A small image deblurring model, trained from scratch.
Model: 3.38M parameters, 32-pixel images, norm instancenorm, activation silu, widths [48, 96, 192, 192].
Training: soap at rate 0.0014, 3200 steps, batches of 64.
Data: trained on dead-leaves pictures: piles of overlapping shapes, 5.6 epochs.
Rows from block 5, named by matrix and row number. Each number is 200 + 40 x the weight over the matrix's rms, rounded and kept within 0 to 999. All counts start at 0.
# short0: shortcut pointwise conv (model.decb.0.0.short.0.weight, 192x384x1x1), inputs 0-63
short0.16,182,220,206,178,203,214,199,160,226,202,195,194,208,205,201,220,207,213,200,194,171,179,181,208,219,215,172,181,205,173,198,188,221,192,224,201,218,181,205,201,194,228,195,180,177,181,185,202,250,203,170,205,190,181,203,171,187,235,203,197,174,193,184,213
short0.17,194,200,204,189,197,199,222,199,191,222,191,188,217,204,172,186,179,196,187,206,210,193,187,178,178,220,208,202,176,197,185,209,202,182,206,198,213,207,206,211,196,198,182,200,192,172,199,197,182,216,202,203,177,213,201,203,203,183,221,196,166,177,203,189
short0.18,196,187,199,217,195,213,198,191,227,191,188,208,209,226,215,215,198,197,204,178,221,220,214,200,196,230,216,211,208,231,195,214,193,200,233,187,192,190,199,198,229,207,217,215,232,193,219,225,195,202,205,208,224,219,190,227,192,204,201,193,245,187,190,201
short0.19,219,199,195,224,184,213,234,205,196,217,192,210,185,221,174,183,185,215,196,190,217,220,174,164,169,206,176,200,212,195,213,223,197,202,210,194,207,195,237,212,218,219,191,206,169,202,198,189,191,193,233,179,198,187,175,226,186,188,198,207,179,186,175,183
short0.20,193,229,198,215,190,231,202,195,210,194,192,162,212,196,192,190,183,210,201,220,193,184,197,178,196,184,205,229,205,193,217,209,191,233,169,191,222,201,210,205,164,189,194,196,201,218,193,205,182,199,198,203,173,182,209,208,186,186,203,206,176,185,190,203
short0.21,198,204,201,183,197,205,201,204,206,187,176,202,179,239,189,188,186,213,215,189,205,225,243,201,199,217,224,187,207,189,194,214,183,201,204,169,171,192,232,221,214,186,204,201,212,175,202,218,187,179,189,209,191,200,208,215,200,218,190,224,198,194,200,179
short0.22,214,206,196,201,155,172,184,184,215,180,212,220,203,210,220,190,185,192,201,191,207,196,229,229,198,224,234,203,196,186,195,218,214,207,188,193,205,181,187,202,225,230,199,205,249,187,197,196,196,201,220,224,206,205,219,193,224,209,182,214,230,178,214,198
short0.23,184,181,197,216,177,230,233,174,166,206,219,200,217,197,175,185,150,207,198,222,215,191,200,183,214,206,197,228,193,191,192,193,195,209,177,205,210,220,229,211,212,223,186,239,223,192,200,223,200,202,190,194,176,198,203,193,185,205,186,173,199,171,188,218
short0.24,191,193,196,209,226,225,221,199,180,230,200,214,227,194,216,197,167,172,204,209,188,188,181,204,216,190,187,238,183,196,200,168,177,208,191,207,208,209,191,207,179,217,188,199,201,205,196,172,192,211,170,193,155,207,214,180,158,169,196,169,206,196,193,206
short0.25,172,190,205,180,200,198,210,198,174,188,182,221,202,214,170,184,192,177,207,193,194,186,181,228,209,199,226,201,196,172,202,193,176,200,184,193,196,201,200,191,184,214,202,222,182,222,197,220,233,222,193,180,170,187,181,193,225,168,185,183,209,187,209,183
short0.26,201,200,197,209,186,208,177,204,207,231,200,195,174,227,212,195,205,178,193,187,214,160,217,224,192,204,189,192,185,221,194,181,218,184,226,147,215,207,187,225,224,192,212,187,213,194,187,192,227,181,212,217,208,188,218,197,213,213,206,241,193,217,221,207
short0.27,191,211,215,170,160,188,202,185,193,195,172,206,194,220,180,196,186,186,201,205,222,192,207,186,182,214,221,226,197,177,210,229,229,202,188,170,198,212,222,202,186,195,173,213,208,214,203,231,206,202,228,228,187,206,171,191,233,213,175,187,191,203,171,190
short0.28,235,198,225,185,228,222,223,219,219,181,185,187,160,186,211,211,189,213,184,201,205,185,225,196,177,233,166,194,193,179,181,201,180,186,209,195,227,216,231,204,212,170,211,225,218,197,214,198,181,191,201,212,200,228,179,211,179,196,167,185,195,214,186,210
short0.29,191,184,203,165,216,238,222,217,201,200,192,199,209,194,186,200,198,209,208,182,186,187,190,177,218,234,213,199,206,189,168,203,191,200,200,182,199,197,206,205,187,172,174,198,209,224,190,197,189,207,232,191,175,204,201,151,200,182,182,168,184,224,179,196
short0.30,211,226,225,192,179,215,172,162,204,173,177,180,185,217,163,240,198,185,181,215,209,232,187,172,230,180,194,194,215,169,203,217,169,192,160,168,175,222,241,203,183,228,198,195,196,200,211,201,189,199,216,198,197,194,196,215,210,179,204,212,193,164,246,195
short0.31,180,222,180,195,191,190,228,207,219,190,204,233,198,192,201,208,220,184,218,204,204,169,210,197,174,148,174,201,200,201,205,184,195,191,196,221,230,185,192,188,167,223,196,199,155,198,181,201,198,212,191,194,212,188,202,204,193,211,205,173,185,183,196,214
short0.32,191,205,197,191,223,226,191,188,196,202,181,204,176,164,209,235,189,200,196,215,193,218,214,220,202,184,168,184,214,197,196,190,200,200,208,212,204,171,184,182,195,216,215,186,206,192,172,161,218,228,199,188,223,182,210,188,201,200,211,206,188,200,195,213
short0.33,209,187,209,190,194,189,184,192,197,192,230,208,216,185,215,197,174,209,193,207,187,200,178,207,197,211,205,215,217,190,213,204,215,191,197,181,193,192,192,196,177,191,201,200,206,206,204,213,207,176,201,217,196,205,219,180,184,194,225,221,183,187,190,229
short0.34,207,187,204,169,208,207,222,208,197,224,176,205,207,195,196,186,175,219,183,212,221,191,220,196,194,207,221,209,194,201,203,191,176,218,201,214,196,211,232,206,202,216,214,195,202,207,186,200,183,199,207,212,182,231,189,191,208,199,170,192,210,193,178,215
short0.35,220,215,188,205,182,194,214,193,208,189,193,196,203,223,216,223,207,207,190,188,207,203,211,210,177,213,232,208,179,201,193,204,191,193,173,203,191,174,218,177,206,210,202,219,217,189,187,210,212,212,200,187,212,177,202,205,218,205,209,179,231,181,203,198
short0.36,156,187,200,201,206,190,217,221,209,210,192,196,213,210,201,214,188,202,203,194,199,209,190,195,192,210,180,178,189,180,201,194,213,195,176,186,201,200,190,210,194,190,156,223,177,219,202,211,213,202,220,211,204,201,232,199,203,218,214,210,169,185,193,216
short0.37,209,220,202,207,178,194,190,188,191,143,176,200,187,185,207,195,177,184,198,185,200,202,194,194,213,181,198,218,189,184,199,212,181,209,182,166,204,207,214,167,220,208,221,185,189,197,203,207,219,221,211,218,191,204,206,233,199,189,187,195,230,187,193,203
short0.38,180,168,202,202,192,199,228,209,184,203,208,200,209,194,186,164,186,200,170,202,216,186,228,208,197,201,181,237,219,193,185,230,188,190,208,200,215,221,209,205,200,202,187,212,203,190,188,210,179,213,186,178,184,174,201,183,205,176,184,179,182,173,205,194
short0.39,203,213,198,217,172,199,175,222,193,217,219,172,193,195,229,195,202,186,182,167,210,211,205,202,181,182,207,201,200,215,165,199,186,182,201,232,201,195,217,204,202,199,189,173,225,170,197,174,191,224,205,205,217,177,192,232,218,222,235,204,219,197,200,195
short0.40,197,182,205,216,181,217,198,212,197,217,179,183,215,208,195,193,190,214,216,195,220,234,213,186,220,211,216,196,191,200,182,220,181,180,206,168,200,210,217,238,170,204,200,204,211,195,173,204,206,185,200,189,210,213,171,185,201,198,178,198,215,201,189,207
short0.41,211,190,195,188,204,185,213,206,212,214,173,198,193,211,188,213,196,225,187,203,204,202,224,181,190,198,199,206,213,200,214,229,217,194,198,204,190,202,219,185,195,218,197,208,189,198,176,201,167,207,241,222,191,210,196,186,203,208,189,222,187,204,171,190
short0.42,200,209,206,192,177,198,195,190,217,193,196,198,204,222,233,196,186,184,201,187,189,192,195,205,186,184,209,177,189,218,211,214,174,194,191,186,192,189,222,190,199,221,209,205,213,196,217,202,209,194,196,176,181,194,181,199,250,209,197,200,243,209,212,190
short0.43,161,179,221,208,193,221,199,196,187,217,212,193,227,194,196,202,182,206,231,167,206,187,198,179,170,212,214,196,207,192,202,222,186,213,211,173,214,218,211,217,210,194,192,208,199,209,196,208,189,179,196,182,172,226,211,198,202,204,174,208,175,201,205,187
short0.44,186,238,160,208,199,161,197,183,191,183,178,195,201,188,179,207,160,182,189,236,193,194,191,213,173,174,194,218,194,209,192,200,178,192,182,189,207,191,221,182,186,230,229,177,176,207,199,189,231,220,227,205,195,176,190,201,172,207,229,177,201,194,197,206
short0.45,215,219,220,219,177,218,189,185,209,176,181,173,208,201,207,194,192,214,207,188,201,218,215,208,197,216,208,203,195,220,198,199,208,181,199,182,171,202,211,195,208,166,197,218,201,174,201,197,189,183,189,180,209,209,213,202,201,201,208,205,232,193,210,176
short0.46,203,198,187,197,200,170,197,209,193,193,218,210,205,207,184,208,209,222,186,194,222,191,225,198,168,210,196,191,204,190,174,237,199,192,213,204,202,198,191,196,208,212,221,202,197,193,186,175,206,210,223,232,216,182,188,187,205,201,204,232,198,217,212,224
short0.47,216,200,210,199,187,192,195,197,182,195,176,200,192,202,207,180,210,192,181,203,209,215,220,184,182,204,228,219,214,199,184,211,191,225,202,197,191,187,204,205,196,192,211,199,222,207,208,200,171,184,216,196,180,215,194,223,193,179,201,203,212,209,199,179
short0.48,208,195,196,196,194,194,227,174,202,201,211,188,181,215,182,186,182,180,205,186,177,181,208,223,199,180,212,211,190,178,229,171,176,197,197,197,217,198,186,204,203,212,206,197,168,197,192,189,213,208,196,197,215,235,189,197,200,197,189,175,216,204,208,189
short0.49,194,189,205,204,180,220,198,170,221,164,208,207,209,214,213,188,210,192,179,208,211,178,158,184,218,210,161,187,184,225,207,176,208,241,199,205,198,214,210,194,213,213,186,183,191,203,202,202,223,210,194,210,221,185,192,181,187,200,212,209,211,165,217,233
short0.50,188,224,192,235,179,189,156,187,177,213,219,209,176,184,229,199,190,176,187,223,202,198,196,198,195,182,173,166,209,207,199,195,178,197,182,211,210,224,161,181,199,171,191,201,181,218,182,172,209,188,191,215,220,183,222,217,192,207,201,205,207,180,179,241
short0.51,205,170,205,209,209,207,223,203,211,188,189,194,187,197,223,175,198,222,191,178,180,217,227,202,235,205,202,205,184,199,197,234,190,192,217,196,182,190,214,206,203,179,205,212,205,185,203,192,206,164,197,193,202,221,197,204,207,222,171,226,216,212,203,191
short0.52,199,210,193,204,213,190,180,210,218,205,213,201,190,207,192,202,222,205,207,191,197,187,226,182,158,191,199,192,203,228,216,194,212,204,205,206,196,174,199,214,216,194,221,201,191,214,184,177,190,192,223,231,226,200,205,218,204,235,211,245,194,184,211,205
short0.53,201,196,200,189,214,204,214,191,204,196,184,187,202,185,208,207,187,210,200,199,181,205,215,193,187,202,203,171,176,185,184,242,189,209,206,203,210,203,223,201,213,200,205,201,233,203,191,185,187,165,208,190,205,224,220,193,214,188,166,216,203,223,196,182
short0.54,199,198,208,209,216,198,176,200,178,195,190,176,215,210,186,223,207,230,196,207,201,243,191,171,214,227,220,194,212,204,198,218,163,208,187,207,198,221,193,214,174,187,218,173,165,212,201,183,179,169,207,197,195,208,173,197,207,164,231,199,168,196,215,185
short0.55,212,212,214,198,228,207,193,206,184,205,222,194,189,195,167,194,178,235,192,176,201,202,195,214,229,222,197,209,204,173,201,182,187,207,209,187,205,207,191,209,193,204,187,180,176,194,212,189,215,175,176,195,183,214,215,188,181,194,223,172,184,192,207,201
short0.56,183,235,176,207,199,207,201,218,185,217,194,212,206,194,191,186,200,198,188,215,184,188,194,197,208,177,182,191,212,193,191,183,217,197,201,202,233,236,192,183,181,186,184,194,191,208,172,198,197,222,182,232,207,194,226,209,176,184,206,209,183,211,194,214
short0.57,208,178,209,192,189,214,198,209,201,186,190,207,203,240,204,199,178,206,198,207,223,209,199,191,186,232,192,199,199,191,185,209,189,223,175,162,211,199,227,207,197,226,209,233,217,195,195,217,199,202,210,202,196,208,181,198,210,187,181,210,196,203,219,199
short0.58,207,212,187,167,206,204,226,241,223,195,192,203,217,180,175,214,191,206,210,193,194,214,217,190,218,222,190,218,174,186,202,231,198,214,186,203,192,211,215,223,176,195,201,186,231,176,188,191,169,192,196,181,188,199,208,210,193,211,152,193,196,185,183,199
short0.59,186,188,190,205,231,201,179,218,199,193,219,204,210,199,195,203,207,188,209,203,205,216,183,210,189,194,204,200,186,202,202,191,231,193,188,194,232,210,210,210,188,189,196,188,157,210,203,202,201,208,184,216,199,189,182,206,189,205,213,184,186,205,198,202
short0.60,223,210,196,186,214,198,219,206,193,212,210,239,200,193,197,195,198,191,187,207,215,207,200,194,197,236,214,219,204,193,217,200,221,219,182,196,178,191,207,213,170,181,170,220,198,218,195,170,206,204,213,197,188,228,189,200,214,211,199,187,213,217,201,165
short0.61,209,200,180,194,212,192,176,222,212,199,192,190,189,197,204,221,225,206,204,180,217,194,236,227,175,205,193,197,197,228,206,194,199,194,168,203,188,201,206,221,205,214,228,188,195,196,180,192,215,230,177,195,242,187,198,225,238,225,191,208,200,210,212,188
short0.62,213,184,205,185,211,196,214,189,174,214,200,185,172,193,217,207,210,194,214,197,207,237,188,191,221,195,198,217,185,210,187,214,227,220,237,216,204,206,173,189,190,179,218,189,219,184,191,231,178,172,196,175,214,207,211,192,219,224,172,202,187,207,195,189
short0.63,203,189,193,206,218,167,198,210,208,203,188,211,196,220,229,182,220,193,217,159,207,200,191,208,220,175,185,212,194,212,180,198,223,192,207,226,196,168,170,196,211,205,220,169,215,184,180,192,200,214,200,204,198,194,207,193,219,196,217,218,178,217,219,192
short0.64,220,196,210,190,182,209,228,200,187,212,173,203,180,229,199,177,197,203,231,202,211,214,216,216,193,201,209,211,183,195,181,218,182,195,178,180,200,192,214,214,221,188,209,179,224,187,204,202,216,176,197,187,186,197,197,196,195,196,205,183,223,215,225,190
short0.65,200,186,206,179,206,214,200,180,187,188,219,218,213,193,211,222,221,217,208,182,206,214,184,196,206,186,202,209,176,176,184,173,218,162,196,185,171,197,220,189,208,215,201,186,231,206,247,191,206,228,206,185,205,182,217,192,201,173,210,215,198,151,193,213
short0.66,195,208,221,196,183,197,185,209,197,211,207,199,192,182,174,236,162,205,202,205,208,207,186,199,173,203,211,218,196,187,191,209,225,182,211,202,195,211,190,189,209,181,177,196,165,192,190,196,183,199,192,213,212,220,192,194,187,201,209,190,176,193,177,205
short0.67,216,245,167,202,208,187,201,207,215,176,200,236,190,218,232,195,182,193,173,186,205,215,187,208,190,205,216,185,244,205,214,218,198,212,204,211,241,194,195,177,211,230,176,204,193,217,209,198,209,219,231,203,207,192,186,233,231,217,194,203,195,163,193,218
short0.68,201,192,190,235,202,220,205,201,207,205,227,195,171,186,188,190,205,183,192,181,189,169,193,191,214,189,200,209,194,220,217,184,205,207,180,228,198,179,202,200,230,188,202,162,205,192,199,172,214,229,184,217,220,219,213,224,197,203,207,202,184,212,201,202
short0.69,208,186,208,192,203,206,186,202,188,202,216,193,207,217,210,208,178,228,177,168,199,211,184,185,187,233,209,213,201,201,174,221,200,210,220,189,220,202,219,221,194,192,203,197,217,179,210,218,188,207,188,179,207,206,201,214,184,194,188,222,193,206,183,206
short0.70,194,205,200,184,182,192,211,176,186,209,175,209,223,178,165,189,184,174,192,195,205,190,191,208,199,200,197,214,175,169,201,197,169,194,192,185,231,235,191,212,146,191,183,222,188,219,212,184,204,187,183,212,186,203,199,196,172,191,174,170,208,185,209,215
short0.71,197,215,218,196,201,189,185,196,200,204,199,203,203,182,202,205,201,193,207,216,215,193,201,193,204,216,210,197,185,189,203,205,191,210,186,179,193,205,215,197,194,191,184,213,215,186,215,199,203,187,187,205,172,224,183,208,200,172,179,201,215,186,198,198
short0.72,216,203,204,212,212,221,194,199,192,216,229,206,174,194,223,201,202,179,194,212,181,225,225,189,190,219,177,198,213,224,211,199,200,203,187,183,192,203,197,223,168,192,181,191,185,226,191,164,216,171,200,203,193,221,204,205,198,215,203,183,199,216,172,203
short0.73,195,195,176,176,192,181,221,203,216,216,204,206,213,211,193,188,185,199,180,212,202,211,251,196,185,183,205,214,200,194,173,235,179,193,203,169,190,199,215,208,197,172,182,209,222,192,192,201,206,163,217,201,172,173,187,168,202,237,195,197,229,200,201,208
short0.74,186,221,216,230,183,211,171,203,193,208,217,196,192,201,189,196,192,186,191,202,213,231,165,182,197,213,193,216,200,212,197,193,191,186,186,188,214,206,206,194,185,187,176,219,184,207,190,194,202,208,201,183,204,211,194,213,206,186,225,187,197,186,211,200
short0.75,176,191,203,216,194,209,208,190,203,204,199,208,179,205,199,197,211,189,195,205,178,189,203,209,195,190,198,169,191,238,189,179,204,171,202,224,204,201,192,183,219,197,193,186,195,186,214,164,197,202,198,214,220,174,228,210,200,200,217,198,204,203,200,221
short0.76,201,204,183,194,218,197,201,240,175,216,197,185,180,186,178,204,225,197,204,219,204,220,190,177,193,198,206,175,206,218,189,188,220,190,224,229,205,196,177,204,214,165,193,214,188,206,212,185,183,209,173,207,205,207,195,204,192,196,191,180,191,232,197,183
short0.77,182,185,197,189,188,195,214,205,206,181,210,174,208,198,193,174,208,210,204,194,217,202,222,203,211,217,211,213,196,182,184,249,224,200,205,174,205,209,206,225,202,180,206,203,229,173,209,235,206,185,204,197,196,212,205,195,206,204,192,211,190,217,189,197
short0.78,181,226,205,224,217,193,189,193,195,193,224,211,190,188,207,211,173,208,188,206,199,200,174,195,201,175,182,183,192,231,212,179,224,225,190,199,197,203,207,199,177,191,204,176,181,196,202,175,199,214,223,228,216,202,204,217,174,206,251,212,164,213,191,208
short0.79,186,196,194,208,193,214,198,201,181,205,215,239,237,201,200,184,194,198,214,222,186,197,166,211,220,191,183,203,221,187,197,199,214,206,201,211,210,218,187,190,183,175,182,211,162,216,196,199,225,200,186,200,205,228,186,192,174,187,195,205,189,205,198,217
short0.80,187,206,193,221,180,181,196,200,181,210,196,199,211,218,215,198,205,174,175,186,195,195,193,212,186,189,217,177,215,229,212,204,209,170,222,201,188,196,183,213,209,204,223,188,212,182,194,195,180,197,204,192,191,215,199,213,205,223,215,229,206,203,202,203
short0.81,198,210,192,208,169,196,213,188,172,196,204,193,197,208,209,163,183,233,196,205,197,188,208,224,210,208,206,206,189,175,178,214,193,188,204,174,192,210,228,199,209,200,210,203,194,191,199,207,199,215,170,199,189,190,187,181,217,197,177,192,215,193,215,193
short0.82,200,180,203,197,194,214,205,220,199,204,199,204,217,192,219,215,187,197,197,210,215,227,179,206,225,216,205,203,194,194,195,186,207,209,193,210,213,212,191,206,191,190,169,203,188,184,209,184,165,180,190,165,202,208,198,173,203,181,205,173,180,183,211,191
short0.83,180,173,203,182,191,200,208,169,187,178,196,210,231,206,193,195,210,197,224,212,177,186,201,220,178,196,218,208,169,194,226,227,192,201,172,209,177,194,214,187,196,232,194,193,200,221,222,222,219,214,211,205,208,162,194,177,205,190,211,175,194,203,204,183
short0.84,216,164,209,175,197,247,214,207,194,195,163,199,203,193,211,207,181,205,199,187,206,197,193,220,194,239,212,215,198,197,183,157,213,196,194,200,189,249,191,232,195,199,202,234,205,208,221,198,192,193,201,189,177,232,188,222,182,183,188,206,224,181,191,182
short0.85,209,202,206,191,212,203,201,204,202,238,220,164,171,209,165,177,208,212,180,205,222,200,220,218,203,201,176,204,207,212,181,203,193,213,187,205,171,212,207,211,212,173,187,199,223,182,168,196,196,169,182,205,168,203,197,193,218,175,171,196,180,200,199,189
short0.86,206,194,213,197,210,217,221,202,207,198,184,191,213,205,200,171,225,185,205,191,190,224,185,187,224,212,219,201,181,150,145,235,183,197,204,199,196,184,209,214,189,198,225,220,232,176,235,195,161,187,191,199,172,199,238,212,181,165,190,174,193,188,225,171
short0.87,203,183,211,180,199,198,241,192,207,191,196,178,168,196,200,167,182,188,181,192,213,222,214,185,173,246,211,220,218,174,168,185,191,207,218,159,205,236,220,220,191,168,172,218,197,185,211,193,189,169,220,175,176,210,207,220,204,203,199,214,202,188,198,190
short0.88,192,204,215,235,210,205,180,234,198,212,195,222,189,176,207,207,203,189,197,209,186,181,215,199,193,156,196,194,203,206,202,200,204,201,201,194,210,212,191,166,189,201,191,199,196,223,176,197,204,184,213,220,199,202,208,210,174,186,195,177,176,188,207,226
short0.89,186,194,207,195,183,213,207,189,214,199,201,194,200,180,216,216,192,194,186,188,178,194,196,221,226,191,209,189,195,210,216,175,189,190,210,215,171,218,175,182,219,213,221,204,228,192,210,218,190,237,197,215,194,218,227,187,209,191,170,204,230,180,206,191
short0.90,200,230,190,241,179,213,193,198,216,189,176,205,195,228,223,209,189,200,194,206,160,222,172,210,183,215,201,186,226,202,209,200,207,138,197,169,201,210,192,226,218,204,197,211,193,200,199,218,202,206,241,181,214,204,231,211,235,224,217,238,200,214,197,196
short0.91,181,191,212,180,189,209,220,211,185,216,185,213,226,214,189,191,206,229,208,171,202,192,202,190,233,187,204,178,198,151,187,226,197,213,212,152,196,186,200,186,188,208,192,201,230,215,205,221,227,179,183,215,177,183,185,181,222,177,178,191,178,206,213,186
short0.92,206,203,187,200,184,195,196,201,180,223,188,184,213,200,206,203,198,212,207,201,216,231,178,200,173,215,174,206,196,220,213,205,231,202,211,213,193,172,189,203,199,189,203,194,216,189,188,202,164,220,197,216,226,212,205,216,194,199,187,196,201,212,176,194
short0.93,201,198,228,193,203,235,226,215,191,175,203,217,191,193,215,199,206,206,208,203,181,203,200,189,210,182,204,220,205,192,190,198,205,235,178,184,217,228,203,205,196,174,186,201,177,216,219,211,199,198,183,200,203,208,209,203,196,196,217,202,180,183,194,184
short0.94,229,208,198,226,207,195,191,198,216,203,204,183,176,191,203,187,207,189,185,200,188,183,186,223,207,192,195,170,226,202,207,178,219,202,232,220,182,203,174,163,193,225,210,218,202,229,180,177,207,211,203,216,232,170,225,196,190,222,191,198,211,207,192,210
short0.95,183,194,208,194,223,190,200,221,180,195,197,181,205,219,209,204,212,204,210,199,205,206,216,194,169,220,198,204,213,192,209,215,191,214,179,184,200,205,233,207,179,205,200,219,198,211,224,182,184,209,196,191,186,156,196,215,204,186,222,179,165,198,197,215
short0.96,211,207,179,190,207,178,182,195,188,215,178,210,188,248,210,200,204,201,194,189,201,199,206,221,188,213,186,207,224,238,193,207,199,173,213,205,184,194,206,218,186,207,191,187,213,195,182,179,225,183,191,200,197,216,204,188,217,206,199,206,224,211,219,206
short0.97,205,210,192,191,193,205,224,226,207,190,216,203,237,198,175,192,185,194,221,197,217,225,197,201,209,207,219,213,176,224,183,186,217,206,186,234,217,206,193,233,244,183,206,226,189,176,194,213,187,231,182,195,193,226,193,176,200,182,187,187,163,214,192,213
short0.98,204,175,184,193,194,211,233,204,196,180,176,192,191,191,195,181,196,202,200,211,228,191,220,203,220,206,178,200,222,194,217,223,170,217,210,192,193,205,197,197,190,193,169,206,182,194,170,200,193,182,197,162,203,186,211,199,214,192,217,181,169,196,191,205
short0.99,184,203,199,200,191,196,176,211,193,214,219,179,205,199,195,207,201,211,189,198,175,197,200,190,176,213,189,202,209,218,217,187,238,176,192,211,219,200,189,177,225,211,199,190,163,212,186,189,216,235,190,228,223,186,204,203,216,217,213,207,190,197,181,208
short0.100,219,202,185,190,228,234,227,223,200,214,198,213,188,187,226,208,202,229,209,208,235,247,184,165,197,233,195,186,212,202,170,230,206,176,210,202,218,169,225,238,231,228,203,208,205,176,208,185,152,220,242,206,203,209,208,209,196,180,196,224,198,217,177,185
short0.101,192,192,231,202,207,211,171,220,208,204,224,207,207,185,211,217,193,214,189,224,199,220,190,175,224,209,201,202,180,252,199,207,201,209,207,188,224,166,199,199,149,180,203,208,231,219,198,194,169,168,214,227,204,216,214,164,185,169,218,177,184,225,198,185
short0.102,199,192,205,206,225,222,191,204,204,213,231,178,186,199,196,194,191,212,187,195,194,201,200,176,204,215,195,197,183,211,193,193,193,200,196,196,200,220,177,209,211,171,197,186,183,185,190,195,192,178,186,209,200,210,207,224,199,215,177,195,183,220,193,195
short0.103,189,194,175,205,188,199,213,213,206,212,218,191,205,193,193,203,187,211,223,218,210,195,201,179,180,181,195,195,194,189,235,216,224,198,194,211,173,224,204,183,212,199,181,187,182,233,189,217,171,221,237,233,202,224,200,197,179,200,209,204,200,177,182,200
short0.104,218,217,209,212,188,186,182,204,212,200,186,212,215,193,220,230,211,209,227,213,219,209,216,190,202,209,196,204,196,236,203,187,158,193,198,200,193,197,174,184,188,207,194,201,225,187,199,175,192,198,180,197,207,212,228,201,208,200,198,198,211,195,215,210
short0.105,212,215,203,200,197,199,183,193,211,187,221,183,179,200,202,187,210,208,175,195,205,205,200,200,187,179,205,209,222,210,212,222,195,184,205,201,206,188,214,195,216,215,224,181,210,174,183,200,219,196,198,196,232,195,228,225,222,199,194,224,213,207,193,210
short0.106,205,231,208,194,217,181,199,195,206,170,194,203,214,211,221,180,192,190,211,171,169,177,180,225,193,176,203,187,206,219,220,215,186,204,198,215,209,194,158,166,205,218,232,202,206,204,204,221,191,193,219,191,212,187,214,218,200,209,228,209,216,192,201,193
short0.107,219,219,175,222,202,198,177,211,215,209,208,199,209,199,217,197,226,213,186,190,205,209,187,193,186,198,178,206,217,203,199,201,213,190,204,235,181,193,173,168,210,211,227,175,211,201,193,185,182,208,215,209,227,193,216,197,203,209,229,210,198,180,195,217
short0.108,197,199,183,197,208,202,182,191,186,190,186,193,176,222,210,181,195,203,222,202,168,225,219,206,222,199,213,180,206,191,194,206,221,168,192,202,193,208,183,191,184,211,214,171,187,191,210,228,204,213,208,198,239,190,210,184,225,227,185,217,209,211,204,203
short0.109,201,176,189,203,218,213,180,201,195,222,197,191,206,203,199,188,200,218,185,187,225,202,198,215,223,238,207,208,172,224,188,185,199,181,206,175,190,209,213,233,195,174,209,199,207,193,209,194,205,173,179,177,184,217,199,194,179,198,184,184,191,217,202,213
short0.110,205,192,221,235,190,217,192,190,207,208,228,189,202,206,199,174,204,206,211,219,177,223,200,210,198,245,213,205,211,222,205,206,205,206,190,195,198,200,212,224,198,178,168,203,198,194,213,208,191,186,177,198,203,221,200,200,200,180,177,215,203,210,200,192
short0.111,201,197,208,165,208,196,217,228,182,232,211,182,221,175,201,185,192,174,189,225,251,193,212,203,167,215,205,224,191,194,193,207,182,229,168,201,226,216,193,236,218,195,197,222,194,208,184,217,192,190,191,173,183,207,196,172,219,171,185,206,187,224,196,209
short0.112,217,199,186,177,217,223,218,215,203,210,187,177,191,196,175,203,219,208,179,184,218,219,181,176,225,236,207,202,193,204,168,221,215,211,197,193,169,182,215,210,204,203,190,194,220,202,187,205,194,194,201,168,205,212,193,195,189,193,190,230,200,179,197,182
short0.113,161,211,202,192,231,179,188,197,212,214,207,229,197,212,223,201,218,192,192,194,168,208,185,211,219,181,203,164,214,192,244,202,196,184,202,198,182,182,185,176,203,211,210,191,216,185,193,211,187,203,222,211,214,182,205,164,201,229,209,172,208,185,190,194
short0.114,219,232,194,221,216,198,212,189,213,211,208,197,205,194,188,186,217,178,199,175,160,174,212,191,193,186,195,197,205,221,221,186,201,206,213,199,215,183,199,195,199,202,200,195,190,179,186,159,202,208,191,185,216,206,223,204,219,209,227,204,201,211,207,199
short0.115,208,238,185,212,223,196,180,224,199,173,168,211,181,197,181,229,208,190,222,181,205,218,210,193,176,188,181,207,223,230,206,185,230,199,216,216,211,196,204,202,238,208,197,186,203,207,167,194,190,234,230,224,243,218,192,246,177,205,218,208,206,203,196,186
short0.116,188,193,212,204,192,232,201,201,176,214,230,199,194,193,195,189,195,209,210,214,198,197,202,211,209,207,219,213,173,211,198,196,167,219,211,192,199,185,208,204,184,193,191,198,219,204,230,192,205,199,181,180,178,204,202,209,220,178,210,195,216,205,214,168
short0.117,197,179,203,194,168,220,239,204,205,227,197,210,194,227,197,192,182,181,190,221,229,193,194,187,182,217,204,197,194,200,199,189,229,224,206,172,209,223,223,218,208,188,198,198,155,226,204,181,161,172,213,192,169,200,192,214,173,206,228,209,162,194,193,186
short0.118,217,191,205,194,203,213,200,215,176,209,197,195,189,195,189,173,174,200,190,207,184,194,216,205,230,229,188,190,189,190,189,188,194,197,201,196,211,196,178,235,203,207,183,210,175,208,203,215,202,192,156,196,160,217,214,195,160,183,167,183,188,246,187,175
short0.119,209,218,197,210,198,175,177,213,215,195,213,172,165,206,223,207,222,173,225,158,195,188,252,180,181,177,215,158,223,224,211,183,230,187,215,232,203,188,184,163,229,195,207,194,200,165,177,208,204,202,193,249,235,203,238,205,235,223,203,221,182,196,206,198
short0.120,219,179,205,217,191,208,173,205,217,187,206,210,211,188,216,195,228,207,206,189,200,202,221,216,189,195,181,184,191,212,207,196,209,202,188,180,181,190,184,187,247,172,208,180,194,198,239,177,193,210,202,211,238,199,217,217,181,200,196,197,215,194,217,212